From a checkpoint of a small contrastive image-text model: encoder layers 8.
Rows from block 5 of the text encoder, named by matrix and row number. Rows with one number belong to one attention dimension. Each number is 50 + 10 x the weight over its row's rms, rounded and kept within 0 to 99. All counts start at 0. After the name is the row's rms in percent of the matrix's.
# q: attention query (text_encoder.blocks.5.attn.q.weight, 192x192), inputs 64-127
# k: attention key (text_encoder.blocks.5.attn.k.weight, 192x192), inputs 64-127
q.104 098:49 54 52 62 66 35 25 49 39 56 55 51 42 42 41 52 61 55 53 42 63 68 46 54 42 50 45 44 60 48 42 37 43 51 51 55 43 59 73 53 42 47 41 73 64 30 37 51 42 55 43 46 32 43 62 44 53 60 52 60 41 58 60 45
q.105 083:58 46 49 38 42 53 32 56 54 33 49 43 49 28 54 32 66 67 32 35 40 51 43 64 41 68 50 44 33 51 50 59 64 56 44 48 50 63 58 68 58 39 51 60 58 45 53 64 61 44 61 41 53 46 48 31 63 34 44 63 52 35 49 59
q.106 109:57 45 37 50 62 48 72 39 58 27 46 61 53 65 51 49 47 33 52 64 58 49 59 40 65 44 42 49 57 58 64 74 44 54 52 48 55 35 52 39 72 58 54 38 52 59 57 39 43 51 35 61 57 65 51 57 54 58 49 63 47 40 57 44
q.107 111:42 53 48 42 48 38 66 48 42 57 25 57 67 47 45 51 72 60 66 59 57 57 58 48 62 59 70 45 46 40 60 55 36 55 42 51 26 60 44 47 39 69 34 48 56 54 40 43 47 33 37 50 44 57 53 44 36 42 45 40 51 58 42 58
q.108 077:53 53 41 54 34 53 67 48 49 53 39 59 46 56 48 32 44 57 41 57 60 54 42 31 54 40 53 34 54 60 30 47 46 55 54 54 56 41 56 56 37 56 53 42 36 53 45 44 46 44 69 65 38 36 31 49 46 54 59 35 63 35 39 30
q.109 082:49 68 70 56 56 54 13 54 49 64 46 38 55 27 49 50 46 67 47 33 39 68 47 65 34 61 56 47 60 36 53 34 50 33 47 36 39 63 44 54 38 34 55 57 41 47 45 46 57 41 47 50 23 53 52 48 68 39 59 40 42 53 58 48
q.110 085:54 51 36 48 55 54 51 49 73 67 48 49 51 57 57 62 31 61 41 51 41 48 50 24 55 48 62 40 40 54 27 43 66 66 44 43 63 34 51 48 52 63 65 32 55 39 61 44 52 48 60 58 48 41 42 59 42 32 73 44 53 52 53 56
q.111 086:36 72 54 49 53 51 36 61 43 66 55 50 56 34 64 50 50 69 53 61 38 53 52 69 42 65 56 56 56 44 47 41 51 55 37 53 38 78 68 55 35 53 39 59 59 66 51 81 52 36 38 34 48 60 58 44 63 49 51 44 39 49 57 56
q.112 108:56 50 44 63 49 45 40 56 59 47 46 47 45 29 50 52 56 48 59 53 56 57 57 32 44 44 42 43 30 49 59 51 62 51 43 55 57 45 37 47 38 48 54 75 52 57 60 49 64 58 50 58 67 50 39 47 41 57 48 54 49 46 59 43
q.113 097:55 46 28 46 61 55 43 35 47 55 56 52 32 40 44 55 51 29 58 38 64 31 58 50 41 37 43 54 59 58 63 67 52 53 51 44 54 60 39 47 46 52 46 56 37 69 61 36 54 57 64 58 47 51 46 59 40 28 47 59 77 64 45 42
q.114 101:45 46 68 48 52 39 44 41 51 43 19 42 53 57 44 69 38 50 51 45 50 57 67 46 41 68 39 62 52 51 54 46 31 45 58 47 48 65 45 34 43 56 38 53 40 56 51 49 61 79 44 41 31 51 54 42 51 63 50 38 39 34 55 50
q.115 082:62 34 33 46 42 58 47 74 44 37 53 51 53 54 43 56 47 54 63 50 42 57 60 45 24 30 47 52 48 42 32 41 34 45 47 61 58 44 48 59 55 46 54 58 67 34 52 41 44 37 51 49 65 44 56 43 55 44 50 50 41 44 37 57
q.116 099:64 35 35 53 50 49 57 46 59 35 44 46 27 66 30 50 47 65 61 47 50 60 39 44 56 54 48 33 36 52 51 43 58 60 62 58 63 45 50 53 53 55 48 26 43 59 56 40 55 53 55 50 65 43 54 41 61 48 60 50 65 57 43 67
q.117 088:58 53 53 45 42 60 63 54 26 52 44 60 52 78 47 42 50 56 62 63 63 59 44 68 48 55 46 30 49 46 48 44 55 51 53 43 33 61 33 39 39 54 51 50 42 47 63 40 47 58 55 49 51 57 49 51 46 54 59 54 63 41 59 43
q.118 094:45 63 51 49 62 55 38 53 43 56 57 44 35 45 55 64 40 41 46 45 36 51 50 63 50 67 43 69 53 66 47 48 58 36 55 37 45 58 47 67 45 38 47 54 64 36 39 70 58 66 58 41 56 41 56 44 50 53 45 44 36 43 55 59
q.119 087:41 64 61 52 56 44 55 56 44 72 45 59 66 56 51 52 46 53 27 55 52 44 41 47 58 38 42 56 73 43 38 36 38 43 42 55 50 48 43 59 56 38 59 47 38 36 46 40 44 70 67 57 44 62 51 76 42 46 43 34 52 42 41 30
q.120 089:61 45 58 53 49 48 71 47 50 37 47 53 45 56 62 43 69 55 56 45 37 64 42 47 54 62 59 42 63 51 52 64 53 47 56 50 58 49 41 52 52 56 52 35 40 66 49 44 64 50 54 55 44 59 59 52 45 45 54 49 55 62 58 52
q.121 131:56 29 44 52 44 42 51 56 50 44 52 50 44 53 47 49 51 53 41 47 42 53 50 27 56 36 54 46 33 65 43 63 50 42 60 51 64 24 51 48 60 61 60 37 42 28 52 50 59 43 50 55 52 36 55 30 59 58 52 54 58 43 64 48
q.122 072:42 46 46 55 55 66 43 56 38 49 50 42 50 60 37 56 43 28 49 48 52 47 56 38 45 55 69 53 41 58 59 36 48 55 54 63 55 36 43 45 67 52 57 55 68 26 49 31 57 43 54 47 56 65 53 43 54 40 54 74 39 51 51 60
q.123 097:53 43 39 66 66 39 51 44 63 35 59 43 46 53 55 33 41 43 32 52 57 46 43 56 40 34 25 53 48 55 58 35 43 62 58 59 50 38 73 54 52 39 62 62 56 28 43 59 43 66 62 43 49 47 65 46 59 58 40 67 42 48 51 42
q.124 092:44 54 62 28 42 53 27 49 37 75 61 47 60 42 47 59 59 58 42 51 53 35 48 68 55 55 57 56 47 28 60 55 54 40 45 53 46 45 45 48 45 50 45 47 38 47 48 73 46 37 46 38 54 48 58 53 57 48 37 38 55 52 35 62
q.125 079:38 50 49 55 58 58 44 40 54 52 69 48 46 46 56 50 35 46 52 53 52 29 55 54 56 44 68 62 56 48 60 43 62 61 41 53 47 56 52 53 50 62 54 43 46 60 50 73 36 38 36 36 72 50 43 63 39 60 48 64 36 53 45 72
q.126 086:59 41 52 20 60 46 53 40 54 49 57 58 46 68 48 71 53 55 64 66 57 45 52 29 71 54 62 48 48 39 45 50 49 52 50 48 62 33 43 51 60 67 56 43 43 84 51 43 46 39 48 42 46 44 35 54 47 55 47 42 39 75 46 51
q.127 104:55 43 54 61 52 60 52 56 44 51 44 53 66 36 58 43 57 31 59 48 62 45 48 55 47 49 35 54 72 53 71 67 47 49 48 60 47 65 57 34 57 58 50 44 51 45 70 55 39 54 46 63 68 61 51 49 56 50 48 65 51 42 48 56
q.128 111:45 27 49 69 46 40 48 58 47 64 54 57 72 36 50 58 46 47 60 59 65 35 42 64 47 43 62 36 50 35 63 51 51 42 61 39 44 51 56 39 63 55 29 45 49 64 36 47 54 45 52 66 51 53 51 52 52 55 41 59 51 66 38 64
q.129 123:50 65 51 43 63 49 57 41 47 38 24 62 50 45 41 51 55 58 38 76 48 48 46 62 65 44 56 46 51 51 40 47 69 41 38 35 49 56 60 58 54 44 57 46 56 45 56 53 67 38 55 51 46 52 63 56 59 51 55 45 50 46 48 36
q.130 137:43 38 30 51 46 41 54 59 46 41 45 40 36 62 42 53 40 33 33 34 49 63 57 53 53 53 36 62 60 73 46 51 44 51 44 72 39 37 57 47 56 35 32 53 44 33 47 51 40 75 55 63 51 47 74 53 48 47 54 62 47 61 60 35
q.131 106:46 54 42 66 64 47 57 50 63 38 63 43 23 56 60 39 59 42 52 58 45 30 42 27 58 37 50 63 49 34 35 35 49 51 38 43 54 83 51 58 66 63 51 45 51 48 49 49 42 67 50 50 48 44 35 45 45 56 58 50 66 47 55 38
q.132 121:43 48 56 50 39 44 34 43 57 44 56 29 59 59 52 41 43 39 58 55 41 54 78 54 75 63 44 58 49 75 41 49 43 54 46 51 51 63 39 35 56 44 54 50 43 62 55 49 45 43 54 43 63 59 47 49 42 65 44 55 57 38 45 50
q.133 123:61 50 61 47 43 69 55 57 51 56 47 53 69 37 65 46 70 69 54 61 56 51 54 65 50 42 41 44 43 37 48 43 49 36 63 35 50 63 53 52 52 46 64 45 42 83 43 49 60 35 32 53 52 55 39 57 48 48 44 73 61 51 59 55
q.134 085:46 70 56 63 46 51 50 53 54 50 51 47 70 36 50 58 39 76 56 67 47 46 51 55 40 36 47 49 61 47 52 42 39 59 47 58 50 57 44 36 44 55 34 37 68 37 46 53 40 36 51 73 50 50 20 35 53 46 62 54 54 49 66 52
q.135 103:57 66 43 37 43 43 62 41 48 57 55 57 39 44 68 32 50 54 39 36 54 61 35 62 60 40 49 73 44 45 58 36 48 55 45 70 49 31 50 51 57 53 54 58 55 42 44 56 43 74 47 35 65 58 46 48 53 66 31 41 47 72 45 62
q.136 084:53 61 34 70 54 47 49 51 33 51 53 56 56 37 50 59 43 61 56 49 47 55 33 56 35 53 47 46 22 63 50 48 55 47 43 57 48 69 45 47 52 55 31 44 54 46 49 52 50 44 45 40 55 71 58 42 53 39 32 51 37 42 53 51
q.137 097:35 41 43 50 62 61 44 51 54 44 54 42 60 45 43 58 48 43 58 50 43 42 58 45 55 57 39 45 60 46 52 60 47 66 72 52 62 47 45 61 38 47 68 49 60 63 51 44 43 58 56 53 30 30 48 68 54 41 54 48 47 31 54 51
q.138 107:56 56 58 50 31 41 53 68 38 35 55 47 66 38 52 61 54 50 40 48 49 61 61 62 59 50 57 37 50 57 59 45 56 21 37 49 57 59 61 49 48 54 55 53 42 62 36 37 52 39 31 42 53 75 74 46 53 50 31 59 53 65 54 57
q.139 127:58 64 62 56 41 46 67 29 55 58 51 59 42 53 58 35 54 61 62 34 26 74 69 49 66 32 57 31 51 36 45 34 46 49 42 58 51 59 59 45 55 55 51 54 46 62 53 49 53 19 38 54 50 70 62 45 37 51 49 52 50 68 32 58
q.140 086:40 46 55 51 43 59 45 44 66 64 33 64 34 58 34 46 23 53 55 43 52 49 45 34 41 54 52 56 56 49 35 54 46 58 61 38 39 39 37 50 49 25 55 52 41 52 45 64 48 55 59 38 56 39 38 64 40 53 73 48 51 39 61 48
q.141 080:45 57 40 62 47 45 43 56 66 48 54 47 60 34 56 57 38 50 65 56 63 32 40 51 55 61 46 43 42 60 57 21 47 34 26 47 53 73 49 62 40 46 39 50 56 58 47 62 63 57 43 59 45 34 50 33 55 49 34 39 53 54 66 57
q.142 099:73 42 63 51 46 38 60 43 56 65 41 57 32 67 57 39 65 53 53 43 35 60 47 48 48 28 61 42 52 43 51 53 45 51 50 63 56 32 54 50 49 55 40 31 35 55 53 63 45 38 54 39 63 70 48 50 48 36 56 56 41 63 32 46
q.143 097:63 63 34 61 46 60 49 46 50 54 37 64 32 57 51 45 46 56 37 36 52 53 40 28 43 26 57 47 40 52 49 58 52 59 52 70 44 37 33 45 69 47 62 45 42 45 53 40 41 50 66 57 60 60 47 53 64 40 52 44 50 51 49 65
q.144 131:49 49 42 32 58 57 44 59 64 44 46 73 59 49 42 71 60 63 69 61 50 62 58 50 40 70 49 45 63 57 53 54 44 64 62 24 50 41 54 46 37 72 69 44 42 43 50 44 62 28 49 39 52 52 42 37 62 49 42 47 50 57 48 48
q.145 120:52 63 60 48 47 53 70 37 38 53 55 28 63 55 37 48 47 41 41 37 30 56 47 42 53 64 50 48 47 44 60 54 50 46 54 49 46 46 40 43 39 41 38 63 67 53 54 57 37 56 39 38 59 60 44 53 53 58 45 40 53 35 33 51
q.146 110:47 46 58 64 64 38 65 53 46 45 51 43 39 44 47 49 55 57 51 71 57 41 63 39 40 69 46 55 42 50 54 57 44 60 38 47 57 56 56 42 26 48 33 53 69 41 69 56 58 57 44 54 44 55 39 49 44 39 59 53 40 26 42 48
q.147 119:47 51 52 60 66 50 55 51 46 52 38 42 67 53 57 41 51 48 51 34 60 45 31 49 47 21 62 51 54 46 47 66 54 59 59 59 60 48 48 54 53 50 42 30 63 60 61 53 43 52 66 47 47 42 46 51 45 49 66 66 49 61 59 47
q.148 111:52 60 52 38 52 58 33 54 54 47 44 62 37 42 53 67 52 45 46 54 45 55 47 28 44 58 41 54 54 45 51 63 65 39 37 42 52 39 56 52 66 49 57 58 45 31 51 45 50 48 55 40 50 47 60 62 53 57 48 53 50 60 40 52
q.149 120:40 49 70 41 46 48 52 51 49 46 64 45 52 43 62 62 60 48 52 48 56 48 53 68 53 62 56 33 24 62 56 48 62 48 39 60 68 36 45 60 73 40 60 55 49 48 50 46 48 37 34 53 47 45 49 54 52 83 48 58 42 40 42 53
q.150 072:60 31 51 41 53 39 51 32 38 63 50 45 50 55 61 52 53 51 53 45 46 57 53 59 31 46 51 59 43 62 66 63 33 49 57 53 57 46 47 44 56 36 52 47 44 54 46 48 39 38 30 45 67 35 34 45 42 60 42 48 18 47 23 51
q.151 109:52 34 60 45 40 66 41 53 44 70 55 61 36 58 33 32 47 48 42 51 56 36 46 43 37 68 42 53 63 52 46 61 56 39 59 35 41 55 50 58 48 61 49 61 42 30 39 59 47 71 62 43 41 52 48 49 57 53 63 38 58 35 59 47
q.152 078:43 37 49 50 48 50 34 62 55 42 57 34 60 49 53 49 57 49 36 58 60 63 47 62 51 56 53 60 38 59 54 33 42 48 47 48 36 45 56 42 32 34 64 46 41 42 53 46 52 47 57 50 56 53 62 45 55 43 46 40 43 55 82 59
q.153 108:61 58 35 40 51 58 40 63 37 50 53 49 46 58 58 56 48 39 41 47 71 47 36 26 41 64 57 46 54 70 40 59 53 58 57 52 43 54 29 59 51 54 71 58 55 57 46 39 43 73 70 52 47 36 58 68 54 45 56 45 49 51 56 59
q.154 080:51 36 61 43 48 64 55 43 58 57 46 36 51 57 55 47 48 66 27 55 44 20 41 51 56 51 44 64 57 31 55 43 51 65 52 64 41 49 53 57 41 69 46 51 66 32 50 66 62 56 72 57 30 43 33 46 52 43 60 41 67 43 56 54
q.155 079:47 36 45 35 55 48 44 56 54 51 65 51 29 64 44 45 59 39 48 40 45 35 52 47 58 51 48 52 51 29 48 48 49 51 80 39 23 50 55 56 44 53 64 41 50 60 50 38 46 63 49 62 41 40 53 57 46 51 44 33 58 19 56 46
q.156 096:57 38 30 44 62 45 49 55 40 49 45 51 46 44 43 59 42 39 43 44 71 52 37 49 42 56 46 69 57 66 56 72 36 57 51 56 47 46 48 55 17 51 51 55 48 54 40 55 49 68 56 44 37 36 69 45 43 35 63 49 46 67 45 40
k.104 092:61 57 52 52 58 49 40 55 47 40 50 42 35 54 54 57 39 41 49 70 52 55 49 38 48 39 57 50 54 27 53 36 53 65 58 53 40 69 18 50 65 44 51 44 57 57 62 35 53 46 65 53 43 55 46 46 28 45 47 44 55 32 50 50
k.105 081:46 43 36 39 63 44 40 56 44 58 67 33 60 40 64 47 44 31 57 58 56 56 46 54 49 49 39 67 38 42 42 51 64 50 36 47 30 52 43 47 57 50 55 53 53 48 37 45 60 53 55 58 47 53 48 37 51 58 39 60 58 54 54 64
k.106 111:50 42 57 68 46 61 45 45 43 53 34 76 52 59 30 49 62 68 57 40 40 38 51 50 49 43 51 41 56 59 51 64 20 56 65 48 58 53 57 49 39 70 59 49 48 44 59 78 46 58 48 51 40 48 52 53 56 37 53 52 43 61 49 30
k.107 119:52 50 54 51 62 54 34 47 46 49 58 48 44 52 47 40 52 76 58 25 37 55 50 38 59 39 46 45 46 67 32 60 42 45 60 51 68 51 47 71 43 41 51 41 60 52 58 61 48 57 48 45 33 36 48 40 41 57 71 55 51 40 47 64
k.108 079:42 57 66 37 52 38 39 36 61 58 51 21 57 47 50 42 58 49 40 71 39 47 43 66 49 70 55 44 56 44 69 61 51 33 44 43 52 48 49 58 48 40 49 46 45 52 52 33 50 32 65 52 54 49 61 54 75 45 43 46 45 61 59 55
k.109 086:59 36 39 43 61 39 55 51 58 49 63 35 33 44 61 45 36 30 44 54 60 52 44 50 37 63 65 54 44 47 45 41 74 54 32 64 49 38 53 67 70 42 42 49 46 55 46 34 49 48 60 63 51 52 49 40 34 52 49 47 43 60 50 51
k.110 088:30 63 58 36 44 68 71 41 43 58 41 39 66 34 50 38 56 50 41 66 37 63 53 58 46 59 48 61 44 64 59 33 50 43 52 63 39 61 58 82 44 37 47 43 51 62 51 49 40 49 52 35 51 47 53 52 53 44 46 57 44 47 46 57
k.111 088:47 58 53 31 42 60 54 52 53 51 64 30 49 55 41 48 43 48 53 62 58 50 37 41 36 73 45 45 38 51 55 54 66 57 56 45 49 48 44 38 39 35 33 49 55 53 37 55 61 50 50 49 47 35 52 54 55 55 41 56 27 28 44 58
k.112 112:53 55 52 58 59 56 56 61 52 50 62 30 33 66 44 48 52 52 47 55 52 50 47 55 51 46 34 60 60 26 56 52 49 56 42 35 49 53 43 39 41 59 51 67 46 67 57 35 41 37 47 55 41 64 50 56 33 58 43 59 52 40 44 53
k.113 093:59 58 62 53 40 38 33 67 56 59 52 38 41 65 66 69 36 47 66 54 33 44 51 41 41 62 49 30 32 57 52 58 74 50 29 51 52 58 59 55 47 43 55 55 57 61 64 37 50 47 32 46 60 50 56 43 56 33 48 55 52 52 53 58
k.114 093:44 63 44 52 53 56 49 59 31 54 58 43 59 56 44 68 39 54 45 56 64 56 55 54 68 46 59 38 43 60 46 43 46 49 40 63 60 51 37 45 53 32 37 44 66 24 39 57 56 61 55 30 53 44 65 47 55 58 57 70 60 42 62 43
k.115 079:48 38 43 57 54 36 54 48 68 65 32 48 64 60 36 58 59 53 44 44 53 25 61 41 35 44 55 53 52 47 44 43 42 57 47 41 59 65 50 47 53 52 48 45 36 57 42 68 66 45 57 60 57 50 39 52 71 46 58 40 71 59 60 45
k.116 093:58 28 43 53 58 47 49 71 53 60 62 54 36 67 37 50 48 32 61 61 41 65 55 43 47 49 57 54 42 38 37 30 47 57 37 40 53 50 45 57 56 47 29 54 45 47 66 48 54 35 51 60 50 58 57 49 47 45 62 47 56 61 47 51
k.117 089:52 51 58 46 54 42 54 34 42 60 46 53 49 61 55 43 63 70 51 53 36 47 57 44 55 34 52 44 65 35 53 58 44 49 48 64 60 61 74 33 38 51 65 65 50 34 37 53 66 66 43 42 51 48 41 45 44 52 61 44 46 50 45 62
k.118 096:57 34 44 35 57 56 45 69 51 58 50 51 41 37 62 67 58 34 50 44 60 48 38 45 58 57 47 53 39 56 45 48 66 46 34 49 31 50 60 58 65 40 49 26 38 44 31 43 53 64 50 45 56 45 51 37 37 47 46 47 61 37 62 34
k.119 091:59 47 59 28 53 41 46 36 59 47 47 48 47 37 53 38 60 56 48 58 47 56 51 55 53 68 51 45 46 42 75 56 47 62 55 44 52 46 56 58 36 53 58 59 51 44 61 42 48 61 48 46 65 54 59 49 54 48 44 40 61 47 39 29
k.120 092:47 38 44 59 47 49 48 37 53 50 48 67 41 52 59 37 35 46 46 53 66 69 61 70 50 41 54 71 52 60 58 58 61 42 58 56 43 34 67 50 62 63 43 44 37 34 47 39 49 54 55 57 54 50 36 56 46 56 47 47 37 69 50 42
k.121 108:42 56 58 45 36 56 58 41 52 40 57 54 72 36 52 53 46 31 65 61 56 50 42 70 52 54 52 53 46 53 55 52 53 44 41 59 48 40 48 38 63 47 57 30 50 63 37 50 50 49 38 43 53 59 42 54 51 50 33 54 41 60 44 51
k.122 074:47 45 43 58 50 63 55 63 38 57 27 76 62 33 62 31 46 50 47 33 60 39 45 37 54 50 47 40 51 56 41 45 49 56 32 38 58 39 52 52 34 69 63 63 55 47 54 61 56 57 35 54 53 52 59 49 35 58 57 46 53 44 60 42
k.123 087:47 47 46 54 61 46 47 53 45 46 32 53 47 45 61 45 60 48 54 54 50 41 42 59 39 48 52 52 61 43 57 48 41 65 51 44 36 72 29 48 42 54 51 61 51 58 65 43 46 52 56 56 46 67 55 52 59 50 59 54 64 38 43 31
k.124 087:60 43 36 39 58 44 54 43 69 28 46 55 56 37 48 56 48 46 42 48 65 49 36 63 58 58 41 56 44 52 69 51 59 53 47 54 49 26 57 39 62 51 49 46 58 42 38 51 62 44 41 44 57 51 42 63 44 46 50 55 53 46 46 57
k.125 073:41 71 48 46 38 52 55 58 58 41 48 36 55 49 37 65 40 46 53 48 51 38 53 46 54 41 39 49 52 54 56 55 59 40 61 30 50 41 46 43 43 66 43 64 52 61 53 59 43 55 51 58 34 37 55 43 49 35 34 57 66 51 48 38
k.126 086:49 53 44 66 55 56 70 44 53 45 54 70 76 47 53 52 59 46 46 33 39 48 61 56 64 28 74 40 57 68 39 54 41 42 52 58 59 42 60 54 64 66 45 50 53 52 41 52 52 49 50 31 40 41 53 53 48 47 56 46 51 74 49 55
k.127 096:43 55 63 69 54 59 51 34 50 46 46 52 47 53 26 55 49 54 46 61 53 70 45 47 45 51 44 61 57 52 37 48 43 64 74 28 57 45 55 50 46 57 37 57 52 47 49 62 36 44 61 53 45 53 42 63 65 36 43 56 49 55 42 35
k.128 115:44 46 72 55 62 40 43 58 48 44 70 60 57 37 65 41 61 57 42 58 39 59 69 68 53 40 50 53 41 33 52 16 45 46 60 47 58 63 50 46 45 46 49 27 58 65 58 59 59 39 52 50 39 52 56 63 50 58 36 47 39 35 50 70
k.129 108:32 33 63 54 41 53 44 38 43 58 62 68 51 45 66 49 38 43 63 58 56 63 45 69 43 52 47 61 50 44 57 48 50 60 38 55 38 26 60 49 55 41 53 46 46 52 54 60 23 53 62 54 50 43 68 55 54 59 51 47 57 54 37 69
k.130 105:49 54 55 36 47 53 58 52 50 54 46 57 38 63 49 36 50 65 53 57 60 51 57 35 43 54 49 30 48 41 47 49 58 32 65 46 49 70 37 43 44 48 21 50 46 52 63 53 50 29 31 46 47 72 50 39 44 57 52 36 54 59 64 38
k.131 105:43 43 59 39 64 48 42 66 55 63 46 55 59 49 61 57 60 48 52 50 44 38 42 67 63 44 34 42 52 64 52 65 51 57 44 68 68 41 55 36 46 63 66 58 46 29 59 42 55 51 37 56 51 68 48 51 47 58 46 34 50 48 57 49
k.132 116:46 45 53 45 45 45 41 47 57 64 48 52 51 46 42 61 52 52 65 60 50 48 36 58 45 52 39 49 49 50 35 60 60 39 45 40 53 46 28 52 74 54 55 62 40 46 51 45 45 44 39 57 49 44 50 58 69 48 48 41 59 43 49 46
k.133 109:30 55 38 61 43 49 66 44 50 42 41 67 53 56 31 68 46 78 46 36 66 58 52 30 39 49 47 21 49 70 40 48 48 62 54 59 73 36 45 52 45 64 50 51 37 43 63 51 58 44 49 40 28 63 50 50 52 54 67 59 49 65 43 38
k.134 080:66 59 46 68 46 55 59 27 55 60 51 43 38 57 42 60 53 57 46 54 69 67 67 49 45 51 64 50 41 59 53 42 36 61 55 44 53 50 64 39 44 51 54 44 43 55 53 47 61 40 60 51 45 59 50 49 51 38 40 60 34 49 51 42
k.135 103:47 40 52 34 55 65 43 60 61 62 64 41 38 49 61 61 39 43 53 59 72 36 51 69 56 82 43 46 44 45 48 51 69 39 57 42 25 56 64 47 47 39 49 45 57 56 47 35 53 47 51 54 56 43 48 49 41 41 68 35 62 45 57 67
k.136 080:49 63 43 47 41 44 48 58 51 39 40 39 43 40 52 69 38 47 60 63 48 35 30 44 43 46 51 43 41 44 40 57 54 38 47 46 53 60 64 54 55 51 65 47 54 39 40 61 63 28 61 46 22 44 50 48 36 45 33 53 59 61 56 38
k.137 088:46 72 42 60 46 41 45 42 61 51 52 58 34 27 38 50 61 69 36 43 45 57 61 42 65 29 52 55 57 66 39 39 53 64 41 42 52 54 51 48 58 43 39 41 48 59 51 61 49 47 66 51 58 33 49 52 58 34 53 45 35 45 37 52
k.138 100:55 39 37 42 51 70 51 48 54 43 53 64 50 58 59 34 49 37 51 58 76 35 42 39 42 50 61 61 62 49 44 44 47 37 52 51 33 58 28 51 49 71 49 63 64 63 33 45 48 76 54 45 37 50 58 69 43 44 56 36 64 43 46 57
k.139 113:47 43 51 49 61 53 35 49 66 48 39 55 65 55 48 50 41 40 59 55 47 44 45 47 51 55 38 58 56 54 57 51 29 54 56 60 36 58 29 49 50 63 50 49 65 55 44 49 42 64 44 58 65 51 56 54 55 47 48 31 50 58 61 74
k.140 080:65 39 56 55 37 45 77 50 43 36 53 43 43 54 47 51 53 44 51 38 39 52 53 43 50 46 69 50 49 66 74 67 61 65 50 55 60 54 73 53 50 52 49 43 39 55 71 47 52 55 60 42 64 30 32 59 46 54 48 66 48 38 42 53
k.141 093:52 48 49 44 65 61 51 43 47 46 42 40 42 62 38 52 31 67 57 45 54 46 49 38 43 49 49 50 52 59 33 63 46 57 58 37 55 52 65 62 47 48 61 55 37 50 54 47 48 42 67 53 48 41 52 71 41 35 55 76 55 62 49 40
k.142 094:47 36 57 50 44 41 44 59 58 43 79 45 66 50 62 58 49 45 50 62 43 46 41 56 40 66 44 46 47 42 49 56 50 45 50 52 38 66 38 33 38 35 37 61 65 38 48 58 66 50 44 42 56 44 49 37 59 60 54 35 40 48 63 46
k.143 096:37 60 63 51 37 34 32 55 45 66 62 36 57 53 68 55 31 29 57 41 27 55 40 70 44 56 33 49 57 53 44 54 58 56 32 54 53 53 58 51 61 45 44 48 52 35 50 57 51 55 46 68 71 49 50 37 54 51 43 55 47 45 64 61
k.144 099:40 51 65 50 49 49 52 54 45 52 55 53 54 50 55 44 44 39 34 38 54 58 27 65 50 50 59 50 38 57 39 30 37 36 48 76 54 34 56 53 52 43 31 71 44 41 55 61 53 54 34 55 37 49 52 38 56 57 57 49 67 52 54 42
k.145 098:39 57 75 62 42 63 36 49 59 48 46 44 71 54 42 48 36 44 44 45 42 45 40 49 49 57 65 58 51 40 61 62 52 37 41 57 41 39 56 59 23 43 59 62 46 52 47 41 44 34 56 46 61 43 48 43 51 53 56 41 52 51 47 34
k.146 104:47 65 45 42 51 49 53 53 55 59 47 54 47 41 45 60 51 49 50 29 45 63 45 38 49 47 42 44 47 57 49 54 63 49 48 47 61 22 26 62 56 48 49 54 38 50 35 43 46 48 44 55 41 39 51 48 60 61 51 57 47 63 33 47
k.147 108:49 61 41 45 55 50 50 52 63 45 63 42 45 33 57 30 39 45 51 50 48 35 37 63 56 49 56 56 53 41 61 31 58 49 47 45 46 52 59 48 48 37 56 61 58 44 56 54 51 62 33 54 48 58 37 52 51 51 48 61 32 50 51 47
k.148 106:71 51 52 35 52 68 45 53 44 40 77 45 39 52 55 45 77 45 44 55 41 54 52 36 52 46 74 53 56 52 60 39 40 41 26 49 42 49 42 57 41 43 50 37 42 64 50 49 35 66 48 25 52 46 48 44 40 63 55 39 50 53 67 49
k.149 112:54 48 56 61 55 48 55 40 40 36 58 50 51 66 34 40 66 76 51 48 50 48 50 28 54 30 38 39 54 46 59 44 55 44 69 44 55 63 41 44 41 61 52 42 55 67 56 51 46 35 45 39 46 57 33 51 45 47 47 60 51 47 37 48
k.150 083:63 47 50 55 35 44 58 62 24 42 37 31 45 64 41 47 66 72 67 74 61 56 42 45 66 38 53 34 57 43 62 62 55 46 69 53 56 58 47 49 30 48 55 51 48 59 57 31 65 42 41 32 50 43 41 40 47 52 43 47 56 52 40 32
k.151 110:43 38 28 66 45 38 63 52 32 52 30 54 46 37 42 45 46 30 58 34 59 66 76 45 47 43 50 53 48 57 53 50 47 72 42 48 60 34 64 52 59 59 51 54 29 43 62 52 47 48 57 51 55 53 42 43 59 36 43 66 46 57 43 34
k.152 083:59 43 54 31 45 46 43 47 59 54 46 57 27 69 43 43 48 53 43 56 34 34 72 33 55 49 62 73 44 47 30 47 44 37 55 60 39 57 49 51 58 55 48 47 58 48 24 55 54 55 71 51 56 50 58 65 38 56 46 54 56 47 54 34
k.153 103:64 56 54 46 38 64 60 41 38 67 32 54 37 60 64 39 57 45 48 50 41 55 42 60 53 70 41 58 56 50 54 44 47 58 38 37 32 54 51 55 57 45 43 44 56 53 33 37 46 61 49 48 59 52 58 45 38 42 58 47 59 41 44 65
k.154 084:46 48 49 48 60 36 47 59 61 63 55 50 48 54 49 64 55 49 41 44 60 50 52 64 62 51 40 64 49 31 50 39 54 56 33 52 42 39 53 52 46 36 44 52 54 44 41 45 44 55 47 62 48 38 53 58 54 28 62 58 41 56 39 48
k.155 074:42 37 31 55 37 51 57 49 57 57 32 52 46 46 31 47 53 57 40 23 44 51 66 55 55 63 39 52 37 54 51 44 61 52 52 44 69 38 45 61 66 40 40 46 56 56 44 67 50 42 47 47 53 61 60 57 41 35 62 46 36 58 36 56
k.156 097:70 55 52 45 71 53 52 54 45 44 42 45 56 35 67 51 49 34 41 48 44 37 47 35 47 73 51 57 54 49 46 40 56 63 41 54 43 60 45 53 50 45 58 41 50 42 30 52 43 77 61 47 51 59 56 61 45 43 55 31 58 36 42 53